From a checkpoint of a small CTC audio transcriber: 1000 steps, 1.6 epochs.
Rows from block 5, named by matrix and row number. Each number is 500 + 25 x the weight over its row's rms, rounded and kept within 0 to 999. All counts start at 0. Numbers have three digits each. After the name is the row's rms in percent of the matrix's.
# weight_hh_l0: LSTM recurrent weights (gates i, f, g, o stacked) (model.rnn.2.rnn.weight_hh_l0, 1024x256), inputs 0-85
weight_hh_l0.836 098:536483522537504473479513522471504527474470490490499477499481485516498517526502492518500546513474460518474468535493494499488476485520523487526468469512474509512504473461534496481459498516518519504516502541520452515473495500487522510570481532481484538514532497
weight_hh_l0.837 090:525501497473499499502538503512456463532524480455489491476501498470520514516532497464509501488470488479513476513493532528516515477510506544495557530546491508464505454515474472537500430474515519501498533478502487485455518498511538463540476471536517521471490546
weight_hh_l0.838 096:508514503519547464459566536479549479476511512491487504492505495528495490487507463537501481508488550534477474478457508516542518526537467515510535470552518472506506483526498513490485529493529505480459464514484511503559484465548516510531499488488522521532483522
weight_hh_l0.839 107:523500504487525490467477440503516487497488491503471505502532500511529517503538508516515447498491504519512486517484518505538470535507502474475500482529540503521498528511500468551480520506501469490493497477473488479620516510531462546542487488500496525498506515
weight_hh_l0.840 100:499498531529466486454453508491470486482518497534501488487556499486551487483512508527469509470523497546505515545528497479485483471531487511499523495463522506481453476503464502489491480531451490450489489515477489457475495508477481494474553479490485513511518499
weight_hh_l0.841 087:466520505520499499519523498480521494517509515503463466529510510540478519476472513514487499504483490517514469483522462481486445525498512520497482495495484490527523526534526506505490495454517534479505511461495502518517499503493489475467496516512513521509497537
weight_hh_l0.842 092:480482462550494530532524504466497573505497467503505532558476525483492501525515494532481503492519479522514502476544456484538494499479504456528487462448488535477471486507511539460509529461524502510465498530531496466464475535496525499519488519479497577499516507
weight_hh_l0.843 110:467532489450525525496454514516467478456486484463491505509515518502464454478515526520490506524484489488504495477516529516465564563516481497471445493487489497538513510502486495497535472471476527441524532555512507472517469473511512519485463530477484489411551530
weight_hh_l0.844 104:475461487479510493485527510508525451477489523463516513469531497483438493489481489500528470472517436457516492516509531485471511505565481485467483494479514539530525478493476537482529536497494505488452491492507509539499518533498495506540497479475465483474506479
weight_hh_l0.845 094:507523509531521461442517533489495492491449529511528540494538504489487528472491458464492525474552490503519498502482527489510462514480438500515513498521542516515503495465513466508515521489494482501530546448505472527502463514501518447490477475487479489517515497
weight_hh_l0.846 094:506519493507509507498495486500508514515480504495524480502471509531468471474483480519474486522487510512475488513459451479509499490493541490502483490475514486465503470505535491473535491527464459566491480478487536467507505511518492483469446494459485510501460499
weight_hh_l0.847 091:539433509546446505498505470493485528465496520487518504466518482514491519497498520477507499556521441486500496486512520511518478476504483556499512448505485495510487492544533483483512503489516482495506504496518500479488482516531497507468491495491521510534518499
weight_hh_l0.848 096:521466468483471470489481530492454497487535487504481516483480467485546519438501503520526472467492515481511459517467482497520460506488503529455522483498497496443504502500497481480500507537517508484521520501473475518463480456477484474478485515528536491499497459
weight_hh_l0.849 087:479512497545504470479497471519494491486483487483531532488483485468499493528469536507518525474528530488453469486464503513497486519483510475520498506510503521542420507510461511497486495506533490518522510514489502468461523542513505513506528542494471468488476524
weight_hh_l0.850 107:559549492495510512528530469475520480492476474499513531518496475495498515470503542516507478509465476521528512451471490492557492513451541468469509487483497535459552465487496538547547467472526505449499477497524510547531481517540442530505504511468528495501500458
weight_hh_l0.851 108:488503493489500514505470511447521525497489512534513518521507557476453520498538497468492494496488525477457548486487503479496483564522520508492517472482525479530529507469515559473505480520496504523482514474504517493450521489480493520485502559487498472568541463
weight_hh_l0.852 093:472539525505484502496499539506449510484497489459484479521525478505520482462536470507505487535473521520513525503518498539477509493534504516521535493459512492502463488508496486469521521543500497532498464513490531525510511508523482474475481501507479522474481497
weight_hh_l0.853 120:544518515471520429531543511473481495528526482514514535476447496490485491488520483502525503456524476517493537506461512469494468490493508521513464550509522516509516493481466490545510497498534478507534486506509517468495509450529507522472509489464499453464483566
weight_hh_l0.854 097:488492509468514511510528526530514555502478476507532508489497488557468522453493477496513490510504536467513534507487516519528448502478516480481525532485489482502494544488540505475475521467495531500537464495516481523460496511449466556509550524477457529500492538
weight_hh_l0.855 087:515501482501504524493456547517461445491547552519481505521489502499489507516519508476509466512461470480489536492458520491500479511515484487492451513522501496510515540528533511518453498510495519517492509505471468523515514476543466475515486536521539478502506473
weight_hh_l0.856 097:510470514520532545465512533488475507467475545517521521480488481497500463496497545514482470481495555538513513476528486505509521486543490547492483538468502499516487502476494474491469521555454542537530545551502473454526496507524491483486534481493520497488508511
weight_hh_l0.857 094:496463513531520504486484466546476514508501527518451509487502513531481495496474441481467533521502536524469519512528549448466441494480484518458480499533505545459500508465475508529491490503473462480507511510482464529486531510491475489474481512470470548499540524
weight_hh_l0.858 095:483507455473491532480486484522520480515502468474517467499528540496478491487511466522503527507505556486489467482492465453483494513478498461509508498513525463470499516545481452489474490547498487523525505461526524506482490502501499544462487516525470463480521487
weight_hh_l0.859 107:463503482542545480505506497474512494519508481524486510496527470524499517502497490475520508465469445479528480503465453481515514496493503528501496507529480466481521500518484501499524523501525451481503538517513462507525517508472517512467446506496509527489503463
weight_hh_l0.860 101:487474549503539527500491522491482560512490523505482544469453500524499518504500481487485496515511557511485526534510491480471502478510482529554507510504477518481481509453487545493513531502461493460513506508529510522533492463499497473497492475501477523504479487
weight_hh_l0.861 104:469488505530517528548498479502520533507476521491461512519494467509531484509474465478520506462471493517480488462470501532501509516507515489477536447486477483471532480526472469535513515500477544509482537465492476482527482460483467518541525496496483491467472535
weight_hh_l0.862 088:455512457503522533511460474478488500512485487494509494504489496496473463508472518512500455468495531479518517450513483543509525499475535532491455491482516490530494509482517468469527488502497498529444476482530527452501543516483521469507450507490460470444490502
weight_hh_l0.863 094:494493490525502492473484493530465517483507544532503486517509495541500473537539534495426475499493490504513510507507499472496473482456469468517561517531488511499515487500503467495464507480455500524522532472519536496511535483499509462491517501510534450456515515
weight_hh_l0.864 124:498484506522520499514516488524524486492534516474529542505463501472499538515499497544524504529507521450473497494505545507458510499515519520510428501471486516467502492539491512507476488508494520487504502432491490510505537480467504490535511508498498510496494430
weight_hh_l0.865 085:526476504512508514515523474508504457514505473527482549503489486467519522475493510508513493479515535511525541526514539483453508493507542476483466487516530489524449492523509497480528493510471502495488502508451505471471510489471481494471485551472469528534512488
weight_hh_l0.866 092:542487527457484504496492484513494524535508504477470533496481516476524502494499469483500485482468550480526464500475445483526460479494505481505476493554483500506506456504482516464502453475527487508462510473479526473540452522497502504505537522450477492527523525
weight_hh_l0.867 107:498527511478483512509558476525491521529467500531491531469533503492492484517498486496492521514438506479495482488492457521567548517523506521517498492542486536483496488512510442496513555515565469512503504467499486526535527497498497515513563494496465521491490559
weight_hh_l0.868 097:492505551507539529489530496501554465534490530460520499494515487504529511510554475482486511521519495511492495516455480484502497527503508475512487513552501489516453509503509504531529515519466528462493529489510465468485522500502501533519506492520526548456514488
weight_hh_l0.869 095:517513497501495476475505493503469520514460530514528509475509517475535508443484485516537530544478461471500530537497485481544515551539496535519524461462471524544468482463507464548511471507486483465473535498532498535509508464517501521497523532469501474466521464
weight_hh_l0.870 100:513499467456502462526485536493495485520445511510521500538499466503511485488527474490495472526518430510519518529545528521463516514503480561490545506502498480485470498490489529498517493504493516499499493503532483503513519497512490525508498513505509451546488440
weight_hh_l0.871 090:486529535489470463498542480486471456560511473535505513513484506506497499509474484519530515506478508474530517525502562494518528506488524443515492542488502485467488455482491516520495493501466530478485527504479506495480508525515496482511540493525468454494486480
weight_hh_l0.872 097:516494505493441479504544537486453517473515482467483476509488516495504461514458522514475526464472485419503484484550472491537491505542494506531499486481487509510466474522489482467500495494540512491509539478488525547486537499488482468550534494474513543548522529
weight_hh_l0.873 108:501518480491510498539521509501472486497492492482511514489523513520498488495515490501496533509494449501490506446513521457486518496510559456463467517461487516506519459515508495559532460499488532494520514528472502551530524510491480508520506511487514544454511466
weight_hh_l0.874 129:518498478494535535493528505495477487520499516491551540514535499537480498492501499496479465509519530464508455471492507547475479530462480518465509506487529513534472514491505504460534542495474528525486496416506500502522494503481536490519478471515466497498488471
weight_hh_l0.875 129:489542487500503480486545527519480535539536484479501498519503520540522502514512498505525529466483546511553461495499474526572488496518517471562486528476492500506495527472499473503512528524510456532516506481486475479464513502518537435462476498514500552486496542
weight_hh_l0.876 103:490548477506494471494502509485474484487495523517505547505490473521517509455475472497484475447492504478488519482512510490519497507534470479481525482463484512508486501514515485526474493509519490491513516508557467463449459461507465473506514483529443506520474505
weight_hh_l0.877 097:547468545523482542505489504551473492509459496495519465536531531506502499507519523517507517512518500498536493468462477522532474484458516443485444455505494496490526519506486485482556465492465514516516522493494506494507482497532517512487516528495508506481539489
weight_hh_l0.878 088:498466561502480483482550500515503514474512497475456493496491517485482509454497500490470505513478480496488487534532561554487537482497480494520452499539521528468487511502456511491483489480504509490458496483526500549488501529501469469507473523502524486487509516
weight_hh_l0.879 096:521465457471541503510498446517480538522503500487489468486480444490494475487478477556486538481475539527536532495485496547499491476501508516474526490495486509502482509522506456478524484488518496505483505465521506493485491493495452509493496483482485504483557516
weight_hh_l0.880 102:499503510515506466512485534511467511520469495501491504478525477517510487538519465531475506517465548506507543508512521519521514475548515515509510492531469509541481468479459471523516471496495496455459473487496542551525546483486502490473510493490515517509525551
weight_hh_l0.881 115:520498561493484518497504488468504475538512478507530505503474509531474510506507472515453490458486495538530498506477548505533496519484514496521489511512543493447484530483560446470498492535550444505482477507488492535513501508433488503476537484506535566475503528
weight_hh_l0.882 092:509523490485512534473515511521503482481463491504513505544523525524514484534445461535500505514539540514455472489486551483505456504472515479495501483496488456549498539501495487483480480495484488491501494476491518461500489496487462450502511506536492540517487485
weight_hh_l0.883 101:443521534495520515480494488525489475492488482543461475525519498533499484536489534485542474479470508474481511492512506479464487512487488495448455483559527521487501519553495503468482526518495517519497511499533468530520523517502483543452477521496497499509511552
weight_hh_l0.884 096:512507527460525534494467467513515487530477494515513523489508521503509525463508506510524470481468526516529497519533506523501531519481486544499519457478501511479519455530473522499521455465484471513506526456482513523514497434470502449524520497504503504485469547
weight_hh_l0.885 095:444470494474482476491504494472501510456532509489498518463479532536502510521495480481499478528467474501500480539495512498497445525514480503488554504464490529511544494519463498525463491525509535531451459473488500522510504541493479549468475450532465537529509486
weight_hh_l0.886 100:536483558517502534493516517522495448452531466450506523484485510524480540497506467516515510510512509477547477508488534521495504455514510539434526535505482522494501527487480510453490483489493477522466508461459525493476494535477524512473505457470476517445501514
weight_hh_l0.887 096:488448490505512466466569475496514460515532482492470532478519495468510479484437491520500507474463530501510488549499512510525485485497484511505518478495499525456517479536503498502488450523451530499455473510449450490519513524487542472533496513530549525513463506
weight_hh_l0.888 104:511521504469474527524474501509518510474527485490539476507477517506514482526464494473525508505513475496531540505519526463505473526469458480520508498487473518522501497539513503479470506498545517491529501478569512559511472477518469460502476522544498480493472535
weight_hh_l0.889 099:477489523494486492497479495439531512501508535493494502514473546496511518528517477494520522487514432456464454482486513508520504478473473496513500476550455534472497504538507537516461525470516462498526478514468503512504472540522443483542514517525531494479481467
weight_hh_l0.890 118:448492477503490483519506509489529523561514525543503478480532502513481492506545514530488520475520476489502495473471500468488518496524503492475497513429507506496490493540512488511498517514544496472477467497518478453495540526517513510509515520521529494495499501
weight_hh_l0.891 088:506477488515514520524465519526513510461534527494490510519482481499523511488478495519544547516518549507490456514472526498510531480502530510460467523476488503495525503521484514496547501456482496509527485494472516524521527522539537482481485494515495511470533480
weight_hh_l0.892 120:490473468469549528480492463435540525513539433521490514524465516510473479504492518500499476465490472490449537424471469471497500495501528486481497484474492457515523528501484498553492499493515492496508444505503473495513513515516482513517496501523476471531500443
weight_hh_l0.893 098:525505500494491492500493502529453465558510485481501490510496503472498472468464513473497490488490472482521472518478506493503514513483520485557482482507522502505506492481473507487531504487507496510498497472467537527494525482468483474507504472497482545476500483
weight_hh_l0.894 095:485493477494488505530446457439537531498508460535461481495464518502502530478480482547564503527499482480508542488485506495505498485539530474490508473510467509504513549520504518517520487532512489469518504489485518554529522520520425481514523431474510459488486504
weight_hh_l0.895 097:499484452491476522505481505521505439517497483522498477514495479500487523463496521468486518502516469471534503511534521501522541489491552478487461533527491521499535535526541527503483484505534506510502421535486453542519497514517503512522499493514509551450511517
weight_hh_l0.896 132:501487500527463493451475521528466483501497529484529534509471470484508511541468486487533485478468543479487540492516531516451470514524475494514532503549538511553506498502518499474480509493510477526515488508494492517482530506493516496552456517490533520517514514
weight_hh_l0.897 089:491497456493524508509498550512481495512494496492497519497496463465478522533483522503477484499483445468530513541494507479481477466527493488439530490442516498491505512475545481510507501437507524439465500478458498521463482489511487509529471544485488497494527524
weight_hh_l0.898 098:485513479501507463520479527491508467518514457532525517541455525496510496479491469500498509496469484515529543530515507473500487495469492485516514473521500494530464491472488483467541504506510498503541510499476520511501513493507528529504497465529488518525489531
weight_hh_l0.899 094:453533479489492494499478508508495504482497507521536486515479510564545534479499492521519491521470513479508506506495483550516533527478526474530549551522520535501472487504471487501489487543501495512486484462532471472536526487546501552531506469498461490420514568
weight_hh_l0.900 085:503494502530497487511488478495484493483530490473545513529491554511476461501504475458488476525468457503483455454521527525528472463476532521472494447497540516544502466466542531484490483496480469517480510483500504474515516474460523504494486507528481473512463419
weight_hh_l0.901 100:474479532527518549492475471466521506514479464480491496494534488490515516523505510517506543531531509470543494556498533496505469494483477533529478474526489532461475545551495490489506521472475513532470529455488480498474497475491505489470472509533535476502479492
weight_hh_l0.902 107:532470512495485510461507480523488482558552489477523500517529474496505509456489532489522478520529491503494480528491473475465454463505521524513461515492537454524507518514490520482493463514471491530518505438495473511492505496523501565502506517486530504471502512
weight_hh_l0.903 103:486497470509494454484535505470502476478474483459496479501496484464477531508499464490429514494502527554509559469450496473471507479476461461561488467507468491549492512481479509490523477504506506473500501535525486555499495537486475518529453463462503514495516492
weight_hh_l0.904 087:481493504461521479457514517486509513544460515469496496493509489455522513514503498535515529521489454525491521520486503585522530465476481491533493498496520506522500515502469509522502481522512585556488490541529523544507504446517523484491506538516513491498474497
weight_hh_l0.905 086:520508498569522537500528497482497468527476482488531504516543516473449535459491468491492512548540540492497528530545505492496518495493517518529509497491516495503476485512517530510534504476478501502452503461525490509529478455498538453496501524528499485566512523
weight_hh_l0.906 100:481492490494498511483516532540475469514481482543473507499527512510445532481515521443455481522488494501528464538499512515486463509542522521519510518543525533456494498505496481468497473542504535517527505510461474513487519457498537510488524525453529475488508563
weight_hh_l0.907 110:496517513470504495496535458480496491535506498470530502530471449500522489476510499533510452495532538530538485494510471475554499502494540481502499529470492488486455522588491497495488512496444482498521473543558494517506529487487542511524492514545503460517534525
weight_hh_l0.908 103:437511520517461498479473521465493510482541524472461530537470495520515487480465484476519506497515512447475456509458480484512542528466482475511483451489508545525471525482507534480465509511516474503501503558523483540462476437479488488475460501532487496493471527